A small image classifier, trained from scratch: 2.44M parameters, 64-pixel images.
Rows from block 4, named by matrix and row number. Rows with one number belong to one channel. Each number is 128 + 24 x the weight over the matrix's rms, rounded and kept within 0 to 255. All counts start at 0.
# convs0: first 3x3 conv (model.blocks.4.convs.0.weight, 96x96x3x3), inputs 22-32, a 3x3 kernel for each
# convs1: second 3x3 conv (model.blocks.4.convs.1.weight, 96x96x3x3, transposed), outputs 22-32, a 3x3 kernel for each
convs0.80 [130 125 128 114 117  94  85  87  73 157 145 130 112 155 124  95 141 153 146 154 135 128 116  93 146  63  74 125 181 104 131 159 141 130  87 112 173 122 134 114 139 159  98 154  83 160  83 127 123 109  99 102 159 151 102 124 118 166  97 128 113 142 162 155 124 117  98 148 162  98 146 122 113  82 140  89 133 150  78  97 102  96 134 116 161 172  86 137 114 106 105 119  99 110 151 121 152 136 118]
convs1.80 [139  79 115 131  19 104 123 111 117 113 119 124 141 131 129 129 148 122 100 160 136 167 113 157 102 120  88 135 134 114 122  95 109 100 113 129  61  99 100 142 163 150 121  72 125 115 106 122 100 118 145 122  99  93 102 137 114  96 181 105 136 110 100 123 150 106 136 134 118 113 136  91 119 133 169 197 147 131 146 149 139 142 138 163 136 135 129 144 116 165  87 144 158 171 102 127 127 145  61]
convs0.81 [111 102 135 102 138 139 107 108 113 147 143 133 108 124 139 129  96 115  58  87 118  96 172 131 146 213 146 143 126 163 104 113 106 122  99 117 150 213 144 147 154 132 149 127 160 132 125 117 164 132 120  94 121 124 148  95 130 130 106 149 133 126 140 100 170 154  98 147 171 123  95  91 150 106 114 157 103 141 155  72 120 103  90 107 112 145 159 116 159 140 123 142 119 115 144 134  84  80 104]
convs1.81 [149 128 151 149 115 106  92 109 178 145 188 159 141 139 172 115 140 141  81 183 176 135 144 134 126 144 129 113 129 125 122 114 115 118  95 113 131  82 102 169 175 142  95 112 153 142 108 147 180 167 128 121 170 210 125 120 130 122 152 146 132 114 147 105 168 145 117 123 148 116 133 132 101  94  70 137 109  56 111 126  93 150 163 113 129 149 128 135 118 120 125  96  91 174 115 120 143 136 108]
convs0.82 [145 132 133 167 117 144 144 135 132 125 127 150 155 126 141 114 148 126 147 156 118 135 118 127 140 155 150 117 139 160  77 135 213  65  76 180 153 125 118 166 118 153 146 154 130 135 151 136 146 118 109 155 156 145 118  86 175  78 128 190 108 128 137 139 148 155 126 132 126 110 117 145 141 107 157 106 103 137 116 115 100 114 105 113 138 158 125 110 117 136 106 108 137  91 126 127 129 148 144]
convs1.82 [121 156 147 166 156 115 116 154 101 155 144 116 129 143 118 103 121 123 121 152  98 121 126 128 140  93 124 132 116 121 126 170 130 118 138 123 159 138 115  58 170 129 144  90 144 135 156 152 131 109 115 133 175 123 153 160 145 137 128 142 117 160  92 125 127 139 117 118 118 119 151  90 144 123 120  97 115 135  89 100 112 133 186 125 120 107 120  85 142 151 130 129 150 185 125 131 126 116 114]
convs0.83 [147 154 140 105 143 134 145 120 113 123 138 157 148 108 160 128 125 164 137 119 133 110 147 120 129 103 112 135 112 150 149 137 111 115 134 115 119 124 124  93 146 154 101 116 126 130 119 113 180 157 154 126 130 110  74  96 158 101 101 227 117 130 176 135 124 119 157 125  96 130 134  84  93 154 113 146 130 112 126 103 158 113 113 115 123 115 129 113 150 149 145 104  96 134 111 120 102 109 115]
convs1.83 [134 153 138 155 110 181  73 154 114 105 111 120 125 128 121 119 122 114 155 139 129 100 152 103 138 143 100 176 146 103 134 115 128 119 178 151 112 112 138 106  90 154 175 108 142 130 115 116 114  95 127  74  54  83  93 118 104 107 118 116 113 131 103 143 107 158 158 123 133 155 124 194  74 124 108 104 132 110 104 121 125 179  94  88 111 103 137  99 111 128 119 127 134 133 115 119 118 132 129]
convs0.84 [136 134 110 126 155 106 113 133 146 170  98 151 176  45 167 153  88 192 164  43 191 154  59 227 146 171 176 116 126  85 144 139 127 148 121 107 103 148 120 101 183 134  84 176  75 108 128 112 116 156 132 141 143  99 100 133 137 103 139 138 136 141  93 173  60 103 124  94 201 163  74 142 104 126 121  76 191 169 138 155 165 130 116 125 127 104 172  94  86 171 148 104 117 132  86 151 129  99 108]
convs1.84 [162 104 135  96  79 142 142 111 109 117 102 128 115 122 104 119 139  94 117 112 112 109 119 133  72 159 127 147  76 106  97 114 139 165 161 145 142 125 113 164 142  92 142 110 128 144 146 102 127 116  99 142 128 116 134 124 156 116 135 156 152 101 117 166 154 158 127 128 148 111 138 137  84 124  88  82 113 139  99 125  78 142 139 124 100  93 110 150 138  99 159 116 112 133 114 119  80 127 166]
convs0.85 [155 129 132 137 157 146 129 129 123  98 128 137 116 135 119 160 121 113 123 108 135 137 116 125 127  84 174  87 131 104 148 179  76 129 144 142 161 142 111 135 113 156 150 112 140 123  92 145 127  88 139 140 148 157 129 181 125 131 133 124 151  93 141 181 145 145 118  96  74 108  94 137 137  98 101 141 138 130 131 109 129 107  75 119 109 133 133 113 138 136  85  96  95 101 133 127 113 134 180]
convs1.85 [123 140 115 142  96  80 125 152 100 160 162 132 110  89 107 169 129 128 133 168 115 134 138 125 119 159 139 113  81 117 153 107 128 131 134  99 131 140 148 116 110 133 161 134 164 136 156 108 129 150 114 112 161 135 116 116 142 109 132 156 146 107 113 135 123 105 122 127 116 124 106 101 114 137 125 109 136 146  82 126 115 113 121 145 167 130 102 119 126 155 124 107 138 114 153 153 104 129 103]
convs0.86 [142 156 118 124 118 106  73 115 122 112 111  89 192 176 149  61 120 139 107 118 142 125 126 115 125 117  98 149 106 118 140 108 150 114 119 120  85 143 136  57 136 172  87  80 120  88  99 120 122  82 124 137 136  89 145 119 118 133 126  96 139 133 141 156 167 102 120 129 144  88 132 185  59 124 163  81 182 165 128 142  83 148  79  90 163 189  92 165 160  83 172 160 134 125  92  84 119 132 149]
convs1.86 [109  82 150 105 121 136 122 164 154 165 166 162 119 132 157  68  68 180 104 118 119 148  95  92 144 149 147 115  63 113  98 113 175 158 129 142 130 149  88 128  98  97 117 108 139 167 153 181 167 120 112 108 134 145 105 170 112 136 139 142 136 138 119 110 136 126 155 119 146 135 149 122 118 127 147 111 168 127 172 116 173 163 154 150  83 109 132 140 106 120 110  47  62  68 113 100  98  98 130]
convs0.87 [129 110 126 121 123 116 130 115 125 158 139 125 134 114 134  73 130 138 153 140 196 121  89 129 124 121 146  90 116 157 137 147 118 108 110 133 169 115 120 133 192 128 157 149  92 156 121 166 118 141 180 144 160 101 150 138 128 141 129 120 106 138 134 152 124 143 113 146 112 110  90 135 168 161 132 128 100 144 116 110 142 104 100 161 144 101 148 149 161 140 117 152 110 112 119 102 133 155 178]
convs1.87 [ 97 105 137 150 143 151 135 144 108 128 147 153 138 117 121 188  47 130 116 140 146 127 138 149  85 114 112 109 136 125 104 148 135 112 164 133 157 105 124 127 148  84 107 133 115 146 108 141 114 115 150 109 158 121 145 112 119 134 164 112 120 135 116 104 125 127 122 143 114  94 120 119 132 158 107 193  97  71 137 149  96 140 125 117 110 133 127 134  94  84 133 107  95 182 119 189 149 146 177]
convs0.88 [114 125 131 137 152 132 110 115 115 152 134 117 153 131 112 153 114 148 129 123 145 157 125  90 131 123 112 123 129 157 131 143 122 119 151 131 128 124 160 109 160 130 106  93 124 131 118 139 135 110 140 128 112 134  80 103 107 152 144 125 136 157 139 152 178 105  97 122 125 142 112 105 115  94 148 117 106 100  91  82 152 114 114 132 122 114 126 117 131  89 151 130  95 153 138 167 117 145 136]
convs1.88 [140 121 132 130  73 127 123 156 130 111 133 140 153  90 120 125 134 102 132 111 141 119 100 134  95 121 130  92 103 126 165 150 178 187 136 121  66  99 125 174 127 120  92 132 107 102 135 119 116 130 115 126 146 132 127 115 143 125 118 115 124 143 133 140 130 118 130 103 165 121 127 123 122 134 150 118 135 133 138 145 124 136 106 133  87 150 188 182 170 141 172 133 135  88 146 148 147 117 140]
convs0.89 [109 121 147 118 101  96 114 154 114 144 150 131 138 121 140 126 140 140 150 143 125 159 121 113 119 142 132 133 153 137 122 138 110 132 111 157 136 133 153 111 100  71 130 103 154 122 116 145 135 154 128 121 100 148 103  74  59 131 144 114 182 160 189  93 144 139 123 130 137 157 154 105  95 122 183 139 142 103 112 142 127 164 105 144 101 166 170 129 121 125 144  89 145 119 152 125 144 158 121]
convs1.89 [134 113 114  99 102 158 129 147  99 121 108  80 140 126  81  96 142 154 131 137 119 112 122 123  99 139 136 102 132 126 145 137 135 100 111  98  83 153 118 150 149 136 124 120 104 102 141 116 113 122 156 126 138 103 101 106 122 148 131 133 117 144 127 155 139  93 123 193 141 134 126 139 101  89 110 115 147 155  99 120 139 107 141 137 142 148 177  80 193 174 135  96 106 136  99 156 157 136 158]
convs0.90 [124 177 107  95 124 110 142 122 131 144 133 155 102 129 125 143 128  98 118 124 142  95 141 149 162 173 136 140 148 121  88 131 140 125 154 128 116 143 108 168 121 149 112 107 147 129 135 120 134 100 141 123 143 148 109 133 167 119 126  65 108 109 157  79 173 153  96 125 148 101 132 138 148 126 105 127 138 128 131 146 157 114 153 147 158 152 101 143  91 128 116 153 115 141 130  96 143 121 157]
convs1.90 [137 109 114 112 136 139 140 105 130 137 120 128 171 164 142 104  87 119 151 138 121 110 133 127  94 139  98 173  84 140 131 138 117 125 121  99 104 130 144 128 131 119 138 132 144 124 111  93 121 144 130 165 151 109 141 160 145 169 131 123 143 156 137 130 170 140 135 157 123 144 191 142 135 116 153 140 135 115  82 135 130 134 149 154 151 119  88 102 117 122 110 132 127 113 153 137 137 179 121]
convs0.91 [156 139 121 153 181 129 111 122 113 111 108 114 137 138 128 127 169 148 128 115 121 106 151 137 105 118 112 137 126 140 130 118 132 125 129 126 128  87 101  84 125  95 133 106  97 132 135 155 114 123 106 137 125 144 129 126 136 101 113 144 160 145 103 159 156 167 127 129 179 105  91 162 128 163 155 120 143 180  67 126  95  93  98 121 102 154 105 149 180 153 137 140 163 129 120  96 110 139 140]
convs1.91 [132 116 154 114  63 138 142  93 132 125 122 144 178 174 141 103 113 137 124 153 145 162 155 129 167 101  87 155 106 141 132 119 109 124 136 141 103 121 110 102 140 114 139 127 145 148 148 130 127 122 134  81 120 138 124 137 122 141 136 148 100 118 101  81 126 139  81 114 124 106 136 113 169 115  99 150  80  65 135 102 124 120 131 114  82 138 140 124 113 108 132  70 133 130  98 122 132  88 155]
convs0.92 [121 103  83 159 155 157 109 180 103 124 115 142 145 120 160 137 110 115 113 140 154 121 145 164 118  95 112 138 133  94  96 101 137 101 146 133 119 142 134 122 107 115 103 136 122 132 116 117 114 106 147 125 156 130  95 109 155 168  99 106 147 159 122 144 138 129 119  96 123 124 135 109 119 119 120 120  99 128 124 113 152 115  98 135 100  99 104 121  87 130 134 151 127 126  96 108 116 151 150]
convs1.92 [144 134 196 149 168 104 119 114 120 133 102 149 173  96  96 139 120  84 103 155 127 137 139 114 121 115 173 142 108 127 109 125 133 141 129  99 121 102 125 113 137  72 132 108 123 132 123 118 110 141 130 133 122 128 123 138 113 111 131 116 120 136 127 158 117 112 144 156 102  92 130 139 140 164 135 149 143 136 109  96 154 122 121 114 162 106  94 125 163 118 138 136 135 141 115 135  87 120 116]
convs0.93 [120 111  98 135  87 113 105  94 128 170 197 155 116 167 182 123  89 124 185 138  65 137 132 143 182 174  91 117  96 153 138  90 113 128 149 122 163 137 123 153 131 106 137 129 124 172 112 122 149 111 110 182 106  99 125 128 114 157 137 119 143  91 148 105 129 133  88 139 122 133 161 150 153 167 111 135 141  93 124  77  79  82 133 125 143 143 132 119 149 160 133 145 177 139 138 119 101 115 137]
convs1.93 [131 106 100 150  64  43 150 127  71 119 184 142 112 107 161 125  60 139 139 125 130 138 143 130 137 170 148 160 114 105 159 114  90 140 113 148 151 171 101 112 151 144 133 141  92  96 141 135 108 130  90  88 148 128 127 132 122 109 102 106 137 101 109 145 106 142 132  89 137 108 108 159 132 149 103 154 154 144 112  99 126 124 124 145 130 133 153 136 141 103 161 140 104 140 157 102 149 122 118]
convs0.94 [230 180 208 156 177  75  98  64  30 108 105 125 146 167 120 164 142 125  91 111 141 166 127 119 112 146 118 104  90 125 134 123 100  97 160 124 129 104 150  87  99 137 121 138 209 136 161 119 120  93 138 112 129 130 188 158 141 150 146 122 105  72 107 136 121 112 144 138 136 105 145  86 122 129 151 141 114  96 156 140 124 118 158 122 188 169 147 101 112  76 113 109 112 128 115 148  94 116 132]
convs1.94 [ 93 117 110 130 188 197 152 224 203 105 105 130  99 129 133 109 144 175 123  99 164 145 104 118 120 134 138  98 103 148 141 114 158 127 145 128  97 133 144 111 115 150  96 146  87 142 144 174 161 169 138 101 145 132 131 120 120 145  96 117 118  96  99 138 107 122 118  69 112 120 119  86 148 126 105 111 119 154 130 147  90 124 131 116 108 108 116 146 148 102  92 133 133  96 130 129 127 105 128]
convs0.95 [142 108 145 154 147 100 154 121 154 140  92 104 134 112 122 155 137 149 123  91 167 135 141 110 129 147 142 104 163 128 114 152 114 141 127 122 101  99 145 109 148 125 152 139 133 176 111 124 127 128 105 184 144  85 135 142 184  87 156 108 135  92 110 153 158  93 157 168 104 134 153 113 119 113 143 127 145  99 128 126 135 171 162  59 119 112 163 131 122 136 138 103 134  72 146 113 129 135 115]
convs1.95 [131 135 103 146 136 138 128 137 131 145 118 124 100 134 159 132 126 153 152 124 116 148 129 114 106 122 157 124 146 112 136 127 122 123 129 121 139 126 107 120 123 134 145 103 148 152 155 100 126 146 140  74 128 112 124 130 119 133 138 130  89 129 134 127 122 106 161 154 127 140 129 120  97 154 108 114 113 160 145 154 137 122 113 118  93 118 150 155  99 117 122 130 116 139 151 131 109 146 114]